config = dict(
    train_examples=97500,
    encoder_mlp_ratio=3,
    encoder_qk_norm=False,
    decoder_layers=10,
    decoder_qk_norm=False,
)
Rows from block 2 of the image encoder, named by matrix and row number. Rows with one number belong to one neuron. Each number is 50 + 12 x the weight over the matrix's rms, rounded and kept within 0 to 99. All counts start at 0.
# fc1: MLP up (encoder.blocks.2.mlp.fc1.weight, 768x256), inputs 86-171
# fc2: MLP down (encoder.blocks.2.mlp.fc2.weight, 256x768, transposed), outputs 86-171
fc1.722:19 59 99 52 46 53 49 63 42 54 55 45 41 43 50 43 39 48 53 55 64 47 27 43 44 50 42 07 45 52 58 52 52 53 40 48 49 50 52 60 56 51 52 41 55 56 62 43 47 54 56 60 47 41 78 54 26 65 50 60 18 62 56 50 51 50 50 65 60 46 43 67 45 46 60 40 45 54 50 52 59 43 55 53 51 68
fc1.723:30 55 86 42 50 59 50 49 50 56 55 46 44 51 44 35 50 43 49 48 68 40 39 43 43 53 46 25 53 49 62 57 51 52 46 52 42 46 55 62 60 47 49 40 59 62 60 37 52 51 55 53 49 51 80 56 24 57 47 58 17 51 59 45 60 56 42 59 63 49 42 70 42 42 56 39 47 55 51 53 54 46 58 47 46 63
fc1.724:36 52 81 44 48 64 50 53 40 60 47 38 42 49 37 27 43 51 51 50 63 38 40 40 50 55 49 33 62 54 60 54 48 54 49 50 45 47 53 71 54 51 52 41 41 62 59 46 55 44 53 68 51 53 77 46 35 54 41 53 22 48 68 43 70 49 47 62 64 51 39 62 37 35 58 29 56 45 46 53 59 52 51 49 37 62
fc1.725:27 49 96 46 58 49 55 52 50 50 52 48 44 49 46 36 43 50 52 53 63 48 32 37 51 56 44 20 40 52 58 51 48 54 43 48 48 54 60 59 53 48 42 48 64 60 57 42 46 53 56 49 54 45 81 56 39 61 58 49 15 59 55 50 50 59 48 58 57 51 45 72 43 46 59 44 48 58 48 49 50 43 50 47 50 69
fc1.726:40 53 52 59 46 52 49 56 42 50 51 54 45 47 54 51 43 49 57 50 59 46 49 51 44 51 52 35 46 51 59 51 58 52 46 59 51 52 59 49 59 41 47 45 51 43 46 64 50 43 56 68 36 40 46 50 41 58 49 62 51 48 59 46 47 49 45 57 50 45 51 49 54 44 49 43 54 56 40 47 51 53 53 50 60 55
fc1.727:41 44 66 48 36 42 50 65 54 55 47 57 74 28 31 58 59 49 58 40 59 57 19 49 67 50 57 19 44 41 45 48 49 40 49 56 54 59 54 49 48 43 47 42 58 53 46 49 54 62 52 39 52 46 63 67 50 52 44 46 45 34 52 46 53 44 45 47 55 40 51 50 38 62 51 64 49 80 55 76 54 38 50 52 64 57
fc1.728:44 43 60 00 63 50 64 38 52 84 56 39 26 57 24 49 22 72 60 58 54 49 46 06 37 55 54 37 40 26 47 19 49 61 30 45 50 49 66 61 60 82 45 54 92 99 62 26 57 55 49 46 69 30 66 16 48 62 39 45 36 63 47 51 68 31 60 59 91 70 20 58 13 34 56 57 41 34 21 84 27 39 26 52 85 60
fc1.729:00 61 78 65 34 50 59 55 57 38 45 47 40 33 59 37 52 43 58 40 63 58 48 58 36 50 45 30 34 63 45 35 60 63 56 51 47 55 59 32 59 59 61 43 50 37 49 60 39 52 65 58 43 52 71 63 45 56 52 53 26 64 52 55 58 49 43 49 52 50 62 86 63 52 71 28 52 50 55 53 57 52 58 39 56 54
fc1.730:29 48 80 48 53 57 47 47 55 57 54 47 47 54 48 36 40 52 55 50 58 50 33 43 51 53 46 24 44 53 59 48 51 51 51 49 47 46 55 52 54 55 55 47 52 56 52 49 50 54 54 53 54 49 69 47 38 55 51 54 18 55 55 47 50 46 46 56 54 50 49 69 51 49 61 48 47 54 52 55 51 47 53 51 52 63
fc1.731:21 59 89 53 54 57 48 55 47 57 56 45 49 50 45 37 39 46 54 51 68 49 35 40 43 53 41 17 39 48 58 51 53 49 43 46 49 50 58 57 59 50 45 46 57 57 58 42 46 58 54 57 54 42 84 54 36 64 48 54 20 52 60 48 44 52 50 60 59 49 39 68 48 43 62 37 51 58 51 49 54 42 56 49 49 74
fc1.732:21 57 82 57 60 55 53 61 45 52 53 42 48 44 57 38 43 42 49 51 72 44 36 45 41 55 38 16 37 50 61 55 53 53 44 50 45 49 57 62 60 45 48 48 55 58 51 42 44 65 51 62 47 45 76 58 23 64 51 62 23 60 60 51 46 57 42 65 56 48 45 82 47 46 63 34 45 58 52 49 58 41 51 51 49 75
fc1.733:47 45 68 62 57 55 62 55 56 50 53 70 46 54 58 32 34 30 47 46 59 53 58 47 44 48 41 44 38 47 33 45 71 64 61 48 52 50 61 41 48 50 40 54 67 44 50 50 46 43 47 33 31 57 60 34 47 50 59 52 35 61 49 60 47 53 50 58 48 49 57 55 46 58 52 57 54 31 53 37 47 39 34 39 63 59
fc1.734:07 56 89 58 39 54 60 53 49 47 51 52 40 37 53 38 29 46 58 63 66 45 38 48 28 56 40 15 39 59 50 58 59 59 46 43 42 64 50 40 47 45 45 51 66 41 52 50 47 59 53 56 44 39 84 57 38 66 49 55 16 56 62 51 41 43 45 54 59 48 50 90 53 50 66 41 47 55 66 58 59 39 67 48 62 67
fc1.735:44 53 48 53 45 56 47 56 47 47 52 52 50 49 55 48 43 48 51 51 54 50 49 46 47 55 48 39 48 48 51 55 51 48 46 51 58 52 52 53 52 51 52 46 46 49 49 56 44 55 52 56 48 50 48 48 48 49 45 52 51 51 52 50 44 53 51 50 46 52 47 52 48 47 55 44 50 49 47 54 48 50 60 48 59 54
fc1.736:34 50 86 45 59 58 62 59 49 51 54 49 49 41 48 37 35 46 52 59 67 47 35 35 41 50 48 20 43 61 64 47 45 54 44 41 44 55 65 54 53 55 39 47 60 63 61 37 43 50 52 50 57 38 89 40 35 61 51 52 14 59 52 49 48 52 47 65 59 51 43 72 36 43 57 49 41 58 52 61 52 40 49 50 58 75
fc1.737:19 56 89 49 57 53 52 54 55 52 54 48 47 51 53 47 37 46 51 56 61 46 39 37 46 51 42 19 42 46 56 58 53 53 49 48 45 54 51 49 47 51 45 49 61 50 57 45 51 59 52 56 52 46 81 50 38 60 48 56 14 61 45 54 52 52 47 57 58 55 47 67 48 46 58 42 50 57 56 50 55 49 50 46 53 62
fc1.738:43 50 53 64 78 48 39 44 43 50 67 72 25 49 44 38 37 51 58 17 55 67 34 25 43 34 49 39 23 51 50 44 32 68 40 32 33 69 48 52 79 44 43 55 95 66 86 31 29 77 44 41 24 12 60 43 53 88 86 56 37 67 34 43 29 29 25 71 57 42 24 54 47 56 53 56 23 66 52 84 32 15 30 58 98 71
fc1.739:47 45 52 49 48 46 48 54 48 47 52 52 46 47 53 52 39 49 52 54 60 45 48 50 47 59 40 47 47 45 53 53 46 47 50 50 53 51 53 51 51 49 49 52 48 56 46 57 43 45 51 55 55 45 45 49 46 52 48 51 52 51 52 52 49 51 51 55 52 48 47 50 51 43 55 44 48 49 46 51 42 53 58 51 57 47
fc1.740:51 33 56 50 60 50 56 65 47 59 55 49 46 47 43 61 38 38 51 55 58 40 31 26 49 45 45 39 45 52 62 32 48 48 40 47 44 50 44 36 40 43 41 50 48 73 61 31 41 69 31 34 64 37 59 57 37 81 49 65 45 37 54 39 37 58 43 67 59 38 38 58 34 51 57 51 50 61 71 53 52 26 39 51 41 61
fc1.741:27 52 92 51 56 56 54 59 49 52 53 46 44 51 50 41 36 48 46 53 64 40 38 34 36 51 39 26 40 47 55 54 52 51 49 49 49 52 54 63 55 56 44 48 62 58 54 45 47 49 54 52 49 43 84 50 36 64 45 62 13 59 54 49 41 50 45 63 49 53 41 73 42 48 53 40 48 46 55 55 51 45 57 43 58 71
fc1.742:27 58 89 64 50 57 56 50 49 55 60 54 45 46 49 47 54 49 51 51 63 53 30 50 47 42 47 23 36 49 51 50 55 48 47 50 46 48 52 53 57 52 50 49 61 51 57 49 39 52 62 58 48 43 83 57 31 62 56 57 17 57 55 51 40 51 47 60 50 58 48 72 51 48 57 39 47 61 53 51 55 42 43 47 49 62
fc1.743:34 54 60 63 55 53 68 52 56 57 50 60 49 54 57 23 32 27 42 51 69 41 62 39 33 50 46 42 34 48 50 64 61 64 50 51 48 49 62 55 39 49 43 58 51 46 48 52 42 36 36 25 36 69 60 34 40 39 47 59 43 62 57 62 41 44 59 63 58 59 61 59 41 54 54 57 57 37 48 33 48 44 48 35 56 61
fc1.744:46 89 59 53 67 47 57 49 31 39 62 55 24 72 63 34 54 50 36 77 50 32 72 28 47 45 69 53 67 64 73 68 20 61 54 41 39 38 46 99 47 39 27 73 66 58 78 64 46 65 43 56 31 43 60 29 43 51 65 76 38 69 52 59 54 56 50 78 55 84 24 71 41 08 50 54 57 14 50 29 41 46 69 53 42 76
fc1.745:18 53 87 55 52 49 59 51 57 49 50 49 47 43 55 38 45 48 59 45 61 52 43 44 43 54 44 21 41 49 60 55 49 57 50 50 51 52 54 45 51 53 49 54 54 49 54 53 49 57 58 63 50 36 77 56 35 59 53 54 19 68 52 51 48 56 41 57 56 56 54 74 60 45 63 34 46 59 55 56 55 46 58 50 63 65
fc1.746:30 53 93 51 54 56 49 59 46 60 51 47 44 52 52 42 39 49 48 50 57 53 29 34 47 49 43 13 43 50 54 52 49 49 44 50 49 52 53 58 52 55 50 52 60 60 57 40 45 47 51 50 52 45 83 52 41 57 51 49 16 53 56 49 53 51 53 59 58 52 44 68 46 52 56 44 46 54 51 50 59 43 51 45 50 68
fc1.747:34 64 53 57 36 58 51 61 38 56 51 38 50 52 47 41 52 46 45 54 58 44 53 50 46 57 46 48 53 47 53 71 48 51 55 58 48 45 44 63 49 46 52 48 38 50 53 53 58 55 54 68 45 51 50 51 33 54 46 65 49 48 68 51 53 46 50 57 49 55 46 54 52 38 58 39 53 36 54 38 57 63 57 47 36 54
fc1.748:58 48 62 55 86 71 43 56 17 68 49 46 56 58 40 20 43 43 33 49 68 36 22 24 58 55 41 50 51 61 54 46 49 45 37 41 57 37 56 99 36 57 58 44 26 64 49 57 46 54 41 34 59 71 63 28 26 38 23 49 37 48 80 37 69 67 63 69 62 67 30 61 30 31 70 27 63 29 25 38 47 57 48 37 26 50
fc1.749:24 52 97 58 43 56 48 59 45 55 50 40 43 46 47 42 38 46 53 50 65 44 34 39 40 54 39 23 46 50 59 57 50 48 44 50 46 51 54 56 55 52 44 46 52 54 56 41 50 55 54 61 47 44 78 52 30 66 46 59 14 52 57 47 50 46 47 60 58 48 46 76 45 45 62 31 55 55 51 52 60 44 54 48 49 68
fc1.750:38 43 56 37 64 45 51 33 64 77 62 46 52 74 45 44 33 60 54 51 62 58 57 21 34 58 45 40 40 23 49 73 58 66 52 43 60 54 63 45 57 62 39 60 74 80 46 54 66 44 32 60 49 23 65 27 47 48 68 43 38 53 41 49 42 28 51 71 69 52 35 59 27 48 48 58 37 45 48 73 37 35 26 54 75 66
fc1.751:29 51 84 51 50 55 49 56 47 58 55 39 49 55 43 32 42 47 52 50 61 47 40 45 50 55 48 22 45 50 63 53 47 48 44 51 46 44 58 55 57 51 50 47 57 59 60 43 58 48 56 56 55 48 84 57 32 50 51 51 15 56 54 51 54 51 46 61 69 49 46 69 42 39 67 41 53 51 55 53 56 49 60 48 44 62
fc1.752:36 53 70 48 55 55 50 49 52 57 55 46 44 64 45 45 47 50 51 38 55 51 42 46 47 60 39 36 51 43 64 60 50 47 45 48 55 41 54 50 60 49 51 44 54 63 60 36 50 49 54 56 61 50 64 53 28 63 51 49 30 58 51 42 50 50 47 61 60 43 40 67 47 50 58 36 54 58 55 58 55 53 57 43 52 68
fc1.753:28 78 75 87 44 61 32 57 34 31 53 41 25 34 85 42 82 21 36 27 56 77 44 66 62 44 50 34 54 80 89 56 41 62 60 33 60 30 52 56 64 38 67 46 32 24 69 70 37 51 54 40 37 47 71 80 24 52 36 60 30 64 61 55 86 79 54 50 37 59 68 84 81 34 72 14 61 50 54 31 75 59 81 43 41 58
fc1.754:04 52 88 56 44 50 56 54 57 49 53 47 47 36 50 38 38 46 53 52 58 44 43 45 38 59 37 15 40 49 56 55 54 60 49 44 47 60 55 40 52 51 48 51 56 51 55 53 46 54 57 59 45 41 78 53 32 61 48 57 21 66 52 55 47 56 42 59 56 47 50 81 56 49 57 40 41 62 65 53 55 43 62 46 58 59
fc1.755:49 47 49 52 47 51 53 52 50 45 52 45 50 51 55 50 41 52 44 50 48 50 53 53 49 56 46 48 46 48 54 46 52 47 51 50 54 49 50 50 50 51 53 53 55 53 48 52 47 48 46 53 53 44 51 51 53 47 50 46 51 50 47 52 47 59 53 51 54 47 47 52 51 47 51 53 50 47 49 50 49 49 50 47 55 53
fc1.756:35 44 72 39 62 49 60 50 56 42 52 46 34 56 44 29 31 50 47 46 65 43 40 31 36 45 49 30 39 57 60 43 42 48 32 47 43 51 60 55 67 52 52 43 64 59 67 26 48 44 56 41 37 42 73 45 46 70 55 53 25 61 50 49 47 54 45 63 51 47 44 66 43 53 55 54 48 51 45 60 45 38 48 47 66 74
fc1.757:54 61 59 60 81 80 46 27 23 75 32 67 68 95 55 46 31 55 63 16 61 25 47 24 62 59 45 46 62 48 70 67 34 30 38 32 62 42 55 88 36 65 72 41 49 90 45 59 63 37 58 70 66 64 60 53 22 28 58 60 39 72 59 19 66 41 46 93 83 34 09 45 63 13 59 36 73 45 38 69 35 84 61 53 55 54
fc1.758:47 54 56 51 43 52 53 54 57 49 47 52 47 51 50 53 50 49 52 49 46 50 50 50 50 53 50 51 52 49 50 52 51 49 46 48 51 49 52 54 57 48 48 49 52 48 49 49 54 48 55 51 50 51 50 52 48 53 40 50 52 46 53 51 54 49 53 49 51 54 53 51 57 48 46 50 47 47 47 50 48 48 54 49 45 56
fc1.759:39 35 72 49 34 71 84 61 63 39 70 40 25 36 40 49 60 56 28 94 45 00 31 50 27 16 55 31 44 67 51 59 40 54 47 59 14 51 30 66 06 01 32 72 31 09 86 31 11 92 38 44 07 66 65 29 00 87 59 95 27 63 61 75 08 73 55 56 40 95 78 67 42 38 60 78 63 37 84 25 60 44 55 57 30 65
fc1.760:19 60 88 57 53 60 51 59 51 53 52 46 44 46 52 40 43 44 49 50 68 49 33 47 47 52 44 15 36 53 55 56 52 52 46 54 50 56 55 57 59 52 49 46 51 54 58 43 41 58 49 56 44 40 78 60 33 61 51 64 14 55 56 55 40 52 45 56 58 51 42 76 45 49 59 35 54 60 50 50 58 47 53 49 56 71
fc1.761:27 56 86 43 49 57 47 55 52 59 55 43 48 55 42 39 37 44 59 55 63 47 37 38 49 57 47 24 45 49 62 56 45 54 44 50 50 50 52 59 57 53 46 47 54 59 62 40 48 49 51 54 54 47 79 52 38 58 52 53 15 59 59 46 53 55 47 58 56 53 45 67 38 51 61 37 46 56 60 52 55 44 50 49 47 68
fc2.722:41 51 61 53 56 52 55 55 50 45 51 47 42 54 52 47 44 50 47 48 67 47 47 43 47 48 45 46 59 59 51 51 53 50 48 47 47 49 58 58 57 50 46 48 50 58 53 48 48 41 49 53 51 44 72 52 44 51 59 55 34 52 59 45 52 45 42 59 50 47 42 54 47 45 57 36 51 37 56 48 46 46 43 46 47 62
fc2.723:48 50 63 45 52 49 57 53 55 43 51 52 43 54 52 52 50 52 54 45 62 53 51 45 52 49 44 54 56 54 47 51 53 53 47 48 48 45 62 56 58 51 49 52 52 54 49 49 50 41 56 49 52 44 71 47 45 49 52 50 37 56 54 46 57 48 45 53 48 45 47 55 51 51 58 39 53 42 49 49 49 47 49 47 47 62
fc2.724:40 48 79 45 51 50 56 45 58 47 50 52 46 55 52 51 50 53 55 43 61 55 50 45 58 49 45 51 48 47 49 49 55 54 51 49 46 47 66 54 54 54 50 51 54 54 47 49 52 36 54 50 50 47 77 43 43 51 48 50 32 58 52 45 57 49 38 55 50 48 45 53 50 55 59 37 57 41 50 50 47 55 49 48 51 54
fc2.725:50 50 80 48 55 51 59 54 52 39 52 47 42 58 49 50 48 46 48 46 63 52 51 48 48 47 45 46 62 60 52 54 52 49 52 44 49 47 64 60 55 52 47 52 49 57 54 50 46 42 53 49 54 41 86 55 46 50 55 50 31 49 55 47 57 46 46 54 47 48 43 53 45 50 60 39 48 39 54 50 51 46 51 44 44 61
fc2.726:59 53 48 39 51 50 52 52 53 52 56 45 45 50 46 57 50 56 44 51 46 52 55 47 44 58 58 60 52 47 54 53 52 47 48 45 52 45 48 49 46 44 53 51 44 54 50 46 61 49 45 36 53 56 51 48 47 41 48 46 58 48 52 49 56 51 54 46 49 45 49 40 55 50 47 51 46 47 52 53 51 50 55 55 46 52
fc2.727:53 61 64 44 54 40 47 47 42 42 58 47 32 53 51 56 53 51 50 63 51 47 58 48 50 53 59 59 63 59 54 55 46 47 46 42 43 52 58 62 59 57 40 53 48 59 62 52 51 53 58 48 52 45 69 49 53 49 39 58 33 52 49 45 56 40 58 47 51 51 41 46 45 55 55 35 49 32 44 47 51 43 54 55 55 50
fc2.728:46 58 39 71 52 49 78 85 61 39 45 71 59 36 69 38 60 42 52 42 55 54 52 58 66 60 48 60 43 69 48 50 55 41 72 76 70 69 83 45 52 37 63 54 31 37 38 88 34 37 56 49 10 79 43 49 54 16 54 36 43 71 43 65 35 80 43 48 27 50 83 60 81 45 51 76 97 41 49 13 63 99 72 41 72 45
fc2.729:52 55 49 40 40 27 60 61 39 52 70 53 45 63 49 55 46 59 45 64 58 28 57 27 23 54 59 52 76 42 63 74 34 36 33 36 40 56 53 57 65 53 08 61 58 60 61 63 42 45 44 48 48 37 53 53 44 51 59 73 56 45 56 38 44 41 47 60 58 55 40 45 42 37 45 38 34 40 46 49 56 39 69 43 65 84
fc2.730:54 49 79 48 52 45 59 53 50 45 51 47 41 58 48 50 48 49 51 49 62 55 49 50 46 57 53 48 62 59 56 51 45 50 50 44 49 50 64 54 56 54 44 52 46 59 54 46 52 43 50 50 57 40 82 50 49 46 51 51 27 45 55 46 58 43 44 54 46 49 42 52 46 51 62 34 49 39 54 47 52 49 44 43 45 55
fc2.731:45 52 74 50 55 51 53 53 50 42 52 47 40 55 54 49 48 49 46 45 61 50 50 45 48 50 41 47 58 60 48 49 52 49 50 46 51 50 59 61 57 50 48 53 49 59 52 48 46 41 54 50 55 43 87 53 44 48 57 54 26 49 56 48 53 47 47 57 49 48 41 57 47 46 58 38 49 37 59 48 51 44 49 47 46 67
fc2.732:45 52 82 53 55 46 60 60 51 42 52 46 35 58 52 44 44 47 47 47 70 48 49 38 45 53 42 44 61 59 53 52 46 49 44 43 50 48 67 66 58 50 41 53 53 63 55 45 42 41 57 51 53 36 83 49 42 52 62 54 23 49 61 47 53 48 44 59 49 49 39 59 44 46 62 31 50 32 56 48 52 40 49 43 47 71
fc2.733:52 47 97 35 52 47 57 47 46 49 62 61 47 66 45 50 47 67 47 57 50 48 47 46 61 45 68 59 58 58 54 51 38 52 45 52 42 50 55 48 49 50 40 52 47 53 49 52 53 53 47 52 46 42 97 44 57 55 45 51 18 46 55 46 58 54 49 46 48 46 47 44 41 54 41 30 45 45 52 50 57 41 53 56 35 47
fc2.734:42 58 50 53 47 42 58 59 50 43 59 53 41 53 52 50 41 50 52 50 57 45 56 42 41 55 58 44 58 54 55 58 45 49 44 42 46 60 59 51 63 56 37 55 53 52 55 55 50 37 46 54 50 40 62 51 50 53 61 60 44 46 53 48 54 41 47 54 52 51 43 60 48 49 54 34 38 37 52 50 53 34 53 47 70 72
fc2.735:50 51 49 43 47 51 49 53 51 52 54 50 47 52 46 51 53 54 52 53 47 50 55 50 49 53 56 58 49 49 51 49 51 49 50 48 50 46 51 47 53 46 52 50 49 51 49 48 53 48 49 47 52 51 48 52 50 50 51 50 58 49 50 49 52 50 53 50 51 48 52 47 52 53 50 51 47 49 50 51 50 52 51 52 45 49
fc2.736:45 51 65 46 52 49 53 49 52 37 52 48 47 52 56 53 48 50 49 46 59 59 45 48 51 49 45 48 61 63 48 48 55 49 50 45 46 53 60 52 65 50 51 49 46 58 53 52 52 47 59 48 54 45 74 62 47 49 53 51 39 54 50 43 52 45 46 50 45 44 40 52 55 52 57 37 47 47 53 52 46 48 53 48 48 51
fc2.737:49 49 64 44 51 47 56 55 52 43 56 50 36 54 54 51 49 51 50 48 60 52 51 46 49 49 49 53 61 57 53 50 49 51 53 43 47 52 59 54 58 53 46 49 46 56 55 48 52 41 52 50 53 42 79 52 51 48 59 52 29 47 58 46 56 45 47 54 48 46 44 50 48 49 57 36 48 38 52 49 49 47 43 48 45 60
fc2.738:45 39 08 63 62 69 72 64 64 26 22 56 60 37 59 38 51 29 70 51 82 36 33 52 70 76 00 20 21 57 33 57 99 45 52 87 64 37 98 43 68 13 72 16 29 57 24 77 47 54 46 28 70 42 21 62 19 00 47 51 99 63 61 32 58 58 39 53 41 43 70 51 85 72 82 76 99 59 70 57 52 98 95 32 37 44
fc2.739:50 49 46 51 47 57 48 61 50 53 54 54 50 53 46 50 56 50 49 52 47 47 53 48 50 50 51 53 51 50 49 50 49 51 48 51 55 42 52 47 49 43 48 51 49 54 46 46 49 51 51 47 53 50 50 50 52 42 50 44 63 52 49 50 53 52 51 49 53 46 48 44 53 50 51 53 46 47 47 54 49 48 53 50 47 58
fc2.740:42 55 38 35 52 43 55 49 59 36 55 52 25 48 56 55 56 67 56 35 47 52 56 54 52 38 55 54 74 62 55 48 48 49 40 40 30 51 54 50 74 65 55 50 43 53 70 35 43 44 64 45 60 55 40 60 52 64 47 62 74 52 48 47 57 54 60 49 50 22 48 42 62 34 76 25 38 40 37 44 50 69 59 34 39 39
fc2.741:44 47 70 54 50 53 53 51 47 42 52 49 43 55 53 51 43 49 49 45 61 53 49 49 47 53 41 44 52 62 52 50 49 51 48 46 51 51 59 55 58 53 51 49 45 56 52 48 51 41 53 52 56 46 78 57 48 50 55 49 31 43 55 44 56 46 48 53 48 47 43 55 49 49 58 33 47 46 60 49 51 48 49 45 47 54
fc2.742:51 52 72 47 55 49 55 60 53 45 58 52 37 59 49 48 46 48 50 48 61 47 49 39 47 50 48 52 60 56 54 55 47 46 54 43 45 50 62 60 55 53 44 52 48 54 56 48 44 42 53 52 50 40 82 46 46 49 59 54 25 44 58 47 54 46 51 57 50 48 51 51 45 48 50 38 45 35 54 47 55 44 51 46 38 65
fc2.743:56 40 80 38 57 47 51 47 43 46 64 66 43 52 59 57 49 66 44 61 38 50 52 48 62 44 71 59 57 69 55 43 37 57 49 47 48 61 55 50 44 48 48 56 48 53 50 53 52 52 33 56 47 38 93 47 63 56 58 46 11 39 47 46 54 51 47 46 44 49 43 52 48 50 40 41 48 43 61 43 48 44 45 54 55 45
fc2.744:41 55 17 50 33 68 16 45 58 66 48 37 47 59 38 54 82 48 75 53 46 34 58 47 70 39 40 35 40 34 63 53 67 46 27 53 49 57 26 42 63 56 67 41 45 69 69 39 44 52 59 86 70 48 20 35 48 64 10 29 64 72 67 52 76 62 39 56 81 56 18 59 55 40 66 32 51 55 31 63 37 59 49 54 54 45
fc2.745:47 49 62 43 53 39 57 57 54 51 56 49 38 56 51 49 41 52 50 53 54 42 49 41 42 52 52 52 60 45 54 54 45 48 50 41 47 51 58 54 56 54 39 54 55 56 55 50 49 43 52 53 54 42 63 50 50 50 59 56 39 47 51 50 51 45 49 55 52 54 46 52 48 47 56 34 46 39 52 52 50 44 52 48 54 61
fc2.746:46 50 74 46 55 53 54 50 51 44 52 48 44 54 54 52 48 45 45 50 61 50 50 44 48 50 45 53 61 64 49 49 49 50 51 41 48 49 60 60 56 52 47 53 45 61 52 48 47 43 49 50 57 39 95 56 49 43 54 52 22 49 60 46 55 47 46 59 43 47 38 55 48 47 59 35 48 40 58 48 47 46 40 48 44 64
fc2.747:53 47 52 48 50 52 57 54 56 42 54 56 53 45 56 58 49 55 53 47 53 53 47 51 51 49 49 58 49 48 49 44 52 47 50 53 47 52 54 43 55 46 54 49 45 50 50 51 50 46 51 43 49 48 56 55 52 50 50 51 46 52 44 44 44 49 47 45 43 40 51 48 55 58 50 48 50 60 50 49 51 49 55 51 55 44
fc2.748:32 52 51 62 60 99 73 34 57 52 37 60 65 46 46 35 57 32 64 57 72 76 35 53 87 53 25 48 00 39 18 51 89 60 36 55 54 72 99 24 56 40 82 42 46 55 40 57 53 55 51 55 62 52 68 49 38 40 49 25 66 78 53 44 56 61 34 33 53 61 51 32 69 65 53 57 87 62 73 46 42 61 47 46 40 00
fc2.749:41 48 67 50 50 55 52 52 49 45 53 47 42 53 55 49 45 52 49 46 69 51 49 44 49 51 40 48 55 57 49 49 50 53 47 44 49 50 63 59 58 54 44 52 51 58 51 47 50 39 53 52 52 42 79 49 42 53 54 53 33 49 60 41 57 43 44 57 50 47 43 59 46 45 59 36 50 36 55 49 49 43 45 48 47 64
fc2.750:57 58 30 28 65 39 68 78 57 45 72 56 50 30 41 45 56 59 44 67 34 35 48 49 77 45 78 62 58 58 63 34 31 31 49 47 61 53 74 52 42 44 40 53 45 54 48 67 51 57 58 50 22 50 40 45 60 47 43 47 48 46 52 57 42 78 56 55 32 49 38 43 44 33 45 75 73 43 35 34 61 57 65 55 62 58
fc2.751:45 51 73 48 54 49 57 56 57 43 52 54 45 53 52 52 47 51 52 47 63 53 50 47 55 49 43 53 58 55 48 51 49 51 50 47 48 46 61 56 56 52 49 51 48 56 49 50 52 42 56 51 51 44 79 47 48 49 53 53 36 56 53 47 55 47 44 52 49 48 42 52 53 50 59 39 50 37 52 47 49 52 53 50 48 62
fc2.752:50 49 99 48 50 46 61 55 53 42 52 51 37 59 52 49 43 52 47 45 66 54 50 50 52 52 44 49 63 57 54 52 43 44 46 41 51 45 72 52 61 54 46 56 44 56 54 48 49 39 56 48 56 37 99 55 41 49 50 51 13 47 58 45 62 47 43 56 43 49 46 58 43 50 67 37 52 37 52 53 57 45 57 41 46 60
fc2.753:49 36 09 38 43 42 75 78 41 62 73 51 43 65 31 57 45 84 51 94 61 14 66 04 26 40 68 44 55 30 64 75 29 47 10 27 23 57 51 34 60 43 04 67 64 67 71 65 47 60 28 42 42 62 35 42 42 53 48 76 80 45 70 43 22 26 52 80 59 57 47 51 21 40 46 60 46 50 38 46 50 31 38 43 51 91
fc2.754:44 57 63 48 45 42 66 60 50 50 56 49 37 54 53 52 36 54 49 60 66 38 56 37 36 55 55 43 63 48 54 58 42 47 45 39 46 57 67 57 64 54 32 55 55 54 56 55 41 35 46 57 49 34 71 48 48 50 66 63 32 49 55 41 55 38 46 60 52 51 42 53 46 45 62 33 44 30 49 54 50 42 58 43 64 73
fc2.755:50 49 50 50 52 52 49 49 49 52 56 50 46 51 48 52 54 52 51 56 48 48 47 50 52 50 54 53 52 47 49 51 51 50 52 52 51 49 49 53 50 50 49 50 43 49 54 55 49 51 49 48 52 51 52 49 49 46 48 51 52 52 52 49 52 50 51 50 50 51 49 47 54 53 52 48 51 49 50 51 52 47 50 52 50 47
fc2.756:49 50 66 53 52 56 52 45 53 38 45 47 56 45 56 53 47 45 51 42 60 57 43 49 49 50 44 43 50 67 49 50 67 52 52 49 44 50 67 50 74 45 59 48 34 65 51 52 45 50 54 39 63 41 78 65 48 40 52 45 37 49 51 42 50 42 45 44 45 41 43 50 57 58 54 34 52 63 60 59 43 49 57 49 57 49
fc2.757:67 61 72 53 59 49 49 46 82 40 37 19 44 58 61 42 64 69 52 65 42 19 56 42 51 62 40 73 57 50 53 73 65 56 81 42 64 47 74 96 77 31 58 34 83 81 42 61 27 74 63 41 55 08 90 60 50 17 91 52 16 66 39 26 69 83 63 50 35 67 22 46 44 55 35 45 70 36 44 60 36 45 57 29 39 56
fc2.758:47 50 47 44 55 53 50 47 53 48 51 50 48 49 51 52 47 50 50 51 49 47 53 51 50 48 49 49 48 50 48 49 50 47 48 42 50 51 53 49 52 50 54 47 46 52 58 50 48 48 51 49 51 52 57 51 50 48 50 49 56 53 49 50 45 49 52 49 47 46 46 53 55 49 50 52 51 53 52 54 51 51 48 50 49 49
fc2.759:47 99 43 24 89 40 32 14 30 99 64 47 35 64 77 14 40 42 76 93 43 73 99 00 63 99 53 64 50 30 48 75 87 99 51 00 90 51 99 99 73 81 33 39 99 99 22 93 84 67 40 47 78 00 53 48 80 23 80 38 39 25 18 31 99 18 83 56 99 64 00 62 35 00 38 25 18 23 04 83 20 31 75 60 61 45
fc2.760:50 52 77 49 57 47 61 59 48 46 55 47 35 55 51 47 46 50 49 50 64 47 52 39 47 51 47 46 60 55 55 54 42 49 46 43 50 51 61 64 55 52 39 53 54 58 57 48 41 44 53 52 50 40 82 46 45 54 59 55 23 47 57 48 53 47 47 60 53 50 43 56 44 48 54 38 48 35 52 50 52 42 49 44 48 71
fc2.761:44 51 79 53 53 51 54 53 54 40 48 50 39 57 55 52 48 53 50 47 65 51 53 47 50 51 43 47 56 57 46 47 52 50 49 47 50 46 61 57 54 49 47 49 51 58 51 48 51 41 57 50 53 43 82 54 42 48 60 52 30 52 53 45 52 46 43 52 50 46 42 55 49 46 63 40 52 35 53 50 47 50 55 45 47 58